python train.py --model="image inpainting model" --dataset="seven-segment displays showing three digits" --train_examples=195000 --image_size=40 --grayscale=true --crop_scale_min=1 --horizontal_flip=false --task="inpainting" --loss="mse" --arch="unet" --norm="batchnorm" --activation="silu" --widths=[64, 128, 256] --blocks_per_level=2 --block="basic" --dropout=0.05 --attention=false --upsampling="nearest_conv" --init="small_normal" --residual_init="zero_last" --optimizer="soap" --beta2=0.95 --lr=0.0032 --beta1=0.95 --shampoo_beta=0.95 --eps=1e-08 --precondition_frequency=32 --max_precond_dim=1024 --merge_dims=true --one_sided=false --adamw_lr_other_params=0.0011 --ema_decay=0.995 --steps=22800 --batch_size=128 --epochs=15.0 --lr_schedule="constant" --warmup_steps=450 --weight_decay=0.02 --adamw_weight_decay_other_params=0.05
Rows from block 3 of a small image inpainting model, named by matrix and row number. Rows with one number belong to one channel. Each number is 128 + 24 x the weight over its row's rms, rounded and kept within 0 to 255. All counts start at 0. Numbers have three digits each.
Before each channel's rows are labels from the 100 images, of 14976, where the channel reaches its highest value: "colour at peak" is the nearest of a few named colours to the mean colour under the peak. Only what is clearly more common there than usual is listed. The data: seven-segment displays showing three digits. In brackets: how many of the 100.
# convs0: first 3x3 conv (model.enc.1.1.convs.0.weight, 128x128x3x3, each kernel summed), inputs 0-127
# convs1: second 3x3 conv (model.enc.1.1.convs.1.weight, 128x128x3x3, transposed, each kernel summed), outputs 0-127

colour at peak: black (84)
convs0.44:133151120140122142109103147113110113108146099127187139154141097106092110096144135156127137158129161122138119122150158108114162127057165108136158125124160110091107112141162160138112132116100114137121093162098168133137108138077123072111149106156111153131126074097141113147137120130132104163142135162089143121136140147165086112110125117141140180130176134155157125140113110119148119112172
convs1.44:143145105094132107145125160156112131130129099125074149139116161153120190144086157091134142070131147161118148143129116159118159118121104109141111105109113133138147149101112108143163123154134141100100208093124096135158163108136114174133131161138150109100115140129122141119181138102120117140110133069133137116128129098140112109124142105154147089161118146091149135086159142121128103125103

colour at peak: black (88)
convs0.68:127124075147100099138145163042115111145126102160127127141102123154089119130156109144112133135124182149145096141060153114118105124173134132179130126108113126108112130106129097169117137135095121126116149112120090099145110158147140149153115146154146095136115097133083097116181134081114102146150096143107113120131108089112102140158134154125125115137134155146109121147158121154117118139098
convs1.68:102127167159128105140122097136115148125134131105086106134122089095120144114184137081178093149133108148126133117136125117134100103115103133091122139072112103124129118123156136108095114159099084152164129133110161148100126130115111126128122141143136117107164159107151116114099141129147146093098207130117118103177114142120139123119089112122087115093129159109143134119111079092101172118149

colour at peak: grey (100)
convs0.116:118122095132115121123108137114086140160126135125093116109154079139126143095127149088084133125133132128143101142098182118065119131141096122105142131136101119131132132103121122093089128117148097129150124107105167098092098159181132142139111111139094137148119096142127116108109114150112068141118126131131142129205130138161143107131121057100095113126133099101118105121169129126161117164141
convs1.116:148149124149121079162099180172148165108134128101123118088127144147121162160148112137142141115140143121105151128108133130170157142101159086135116177110097160118092179122152146112117140115111156129104125130093080115121154081102107124157134157123172099116101116110119143126143162125117177131105127089143148086062136121140138147096115132123150143135116160125141126089092120131124127114104

colour at peak: white (38)
convs0.21:107139136081119124119131146123115136158128100132104107107133095163162114144150157080154136118123116132170165152113102089147108117126197135124110109152069137119149144147099093130095080150141145141139130128168176086139170123088123162115120164113117097105139105131131113121130157130134111133126154166119122146089163154114123164135136111090107123122131126101087116132093102168135118088112
convs1.21:097131125139117128107123092125089135118096107105172138127106139109125133070145133126142138128094113109079102111110105177106125129124096107124152124112145150099114114081096170143109128108100126074137102132133107147103085110126155089144121166171142109114129096158137112130171095119111158104147125139099132120067105104136113111131094113117144158097124134107165069141145129108111145113088

colour at peak: black (83)
convs0.7:065164162131124097126126137135109124121115166101119106172118112145134140132143123107121120142130151127147074108079141118139092143079134141125141150125117122103128129104117115126111138093134181168156148133133143119138148121088131076103090073121129126118122135121121136186206136106161137096147129124101154102125124102140150140128111130118130152123118202131117143136095106151140092132096
convs1.7:121151136156091096099141129115166140145133076119169159098095101075163122113115120122143160124120123155130105124071097135118152144137101176142135123117097112121129116143111111138168133126116118114103103154145122109145111120108132142167146128113107111166095145148151085120090106092122174135111158127100111154094125141136099140069130113088165134115119115102107085143115187113116135124093

colour at peak: black (69)
convs0.120:136135135120105066143086133159107119096132133134129133136118125084125138126119136130127159132108158120145085148154117177121118124107118138109113126135106102148092178137098145133135126132150170117095145191144113100143096148164154079109120129104138114135101135110111160122107166112118104160098100109150183147140160127137149118086149127135078126119142142153071151146171114168142138135091
convs1.120:095147110176128127104128146085134156130085133122127117122138128094161114132110160112138113173159079118115109140112136136130140165115156160146196142113124105128151119147088105108161127075142138126138104107120145128094105102086123136151131089160110134134146096165126121117128084094158187102143116168103095114137137109152111138102139117088169125099129146130157092154095134150132130151141

colour at peak: white (33)
convs0.90:117148135129103176133138201139143102141142086123064133101140138128133110114109129099097126114105153149105106120117086132118130149096116121201135133111125146078132116090121112156152105150126071163142121132160101141138180147164112115144115101104103125161133133130156120133082128139129148135120081094122130131124129154138120113142112155141135113138173151131108131187117116144170141156120
convs1.90:118134123158138087139102054148133184151124114135142151137111118109164157156114109109130146141143137111133112116165137125132107102140112129030122147146155129171108112156151147129128118129144138114184138078091107138120150139111128166131117127137090155081104151140142126103138154131109150122149149102124149129123135082111128147147144139141137108121090130156101155106105160113084103095126

colour at peak: grey (100)
convs0.126:084083134118133141147142110101121138150122100100196142114160149107101131106143135075140096128127109125094094146121096126126098105125131099067111143113136143104113123124112124140106130151146111173131139129168136107115093124141154123113131147114114114150144088138133109113069097154116147151124122131142125102168138134140154101139135138113110104139116119117151138010127095117120123116129
convs1.126:111142105087102132122120146119122108085123098144115119129149154161153138137122146149116128065125077136118108141114144147101141118122118129220130113111096139131128148127109144101146123097115146139072146120115106116113124167145128116129092107129146120134122111123135110113142164108113149102111099102095133137175120105085170171097123116115156172142178141121156151142164083154113116165100

colour at peak: white (90)
convs0.55:135080123129156125121110152101131099080111103153073103120150156124141113106103089088115141118153080126105120137139106095100114146154123109153166174109134089102143138131149116148136110110095132142137151175164108131087128165114128112108152120134106140132108134181142094125124109090166107140156118096149143105117138095089106152134103148118128137140105147059094136129112139124108141174137
convs1.55:159126080125069114097148144099062171066134099118175115112099107126138115150123101140112145113102100104058129134080123108167106094136136138152097141110102108124094103147150131141106133130135135126112127082144128117146109087110132133083123120122145101108140128092123125138119114125151138098091103123124105157135089165110100087119157130115140123138144109141131107150137097123120128096108

colour at peak: white (25)
convs0.51:136119115105111118128149110082162126093128134102111101112095141120079140150151120117096118147177155150113216120109155087136110127161119103123133116134143114118145147089118118125123126129117111125096136150149154107182111144125108170110107092130067170159094115148141096126116133105117130171088103087111096143098151102144185123151101123099130129127126144111127123111130131090134116116125
convs1.51:131141131117136144109099155150092101120112113175128117127141120139162119131156146130099093103085144102113127138118090127067132132107141140093140105085114156097166138131131125152165145132125100149129076123150114124058124093106133114100157121131184114127187125154139120135143108063107109085079127091150140113160124147128092107136146110144093140107143112126126113141132120119161116110122

colour at peak: white (31)
convs0.33:134113109110071167148133129124125111114134092149082115111092156117140123120140122129125140148061085089120150186132122088104150133133106114124110115192143082084200140148131128111124125116093087068113134126146108096119138153102132101102120149111095142132140139121106117108125162123088124112102147093088136157146132097169126116143143135125119116110131117150117140111115143128130129110106
convs1.33:172170173112180100140119130164114084108123147142126141163151129144127135113107128121098105129128110141136107112114127143151144144060109160159137154107082119140089128113121164108159151154116130152140136172166160168145110129141104136115113108170145129123152114137099170114133094138104118110131125157142137133101129158174157127144084124161134143142113119122094083165113169089129160120142

colour at peak: white (26)
convs0.83:123116108161183082120079123087072138128104143126128128147148126114129177124125136082125125132084116125141137123151121095103134140152088152169121123086144150137133139078131098105100142119135142166103116144115133150086082133154129119117158126111075114144119118123122111089149157105110146127119137138101096063088106090100139103106102116094111129123129143112136108126169135126172142126115
convs1.83:143108119117115134122195119133100120134105103083127131126143144101107105144118102111104148145151130130108151183126109078147139131125117134104115148138141094123112131150075135118148128116128106121143167112125142135149153108142140096106131180141159129102132114128127139155105153113127117130092129146092123251144154105119142104108170140110132131151111139102185149127101112145133139156105

colour at peak: black (70)
convs0.67:163100122129126127126153116122084117114122086102123122133124086108092096133076108142095085136150151096139070096184128134089135113106161173184083127063126140134148123117129124137159134133169109116139141133138147107159102132119170110117131140152133109107111157114139144112124098122122102104130109099172151111088131095141086122114120163096109131160102133142154106112148141137138132128131
convs1.67:104117121179139109148087097117182158097145150146118123171085118141172121155105136118133124126115106128126141096132139128124123132132098115105152143148103176134118133109131148086088137112080136104165129097122099135072161130088180157144101090143122165128119120149147126133149111141141145133153116123104117057102113126143146122144123152117137126098143127106188150138117150179137117105134

colour at peak: grey (98)
convs0.87:102140111133154138084097143137111096134110120151131127151131155108114095107100116133137116132142105127100065127107134128092124086141087136115147171126106100133136124095126100142090118142105132113155160098115121078110055114144155146125160176124119116098103094130186137119138145085118106136177120116135120111150123100146173152115095125130160137174102125120090145137118138116087149146137
convs1.87:097103108151106168165107132109176120098133139109100102100118137126126127129162163133125151154097133072123165094133140100119102174145105130171111132148146142132154125136150115135126120173126125107137087148139109116118141133133153132172099149117120173129119118103147145103110138110102120166110144099106117196114147129130151099147096139057177124106150126147168113126141154091150154116133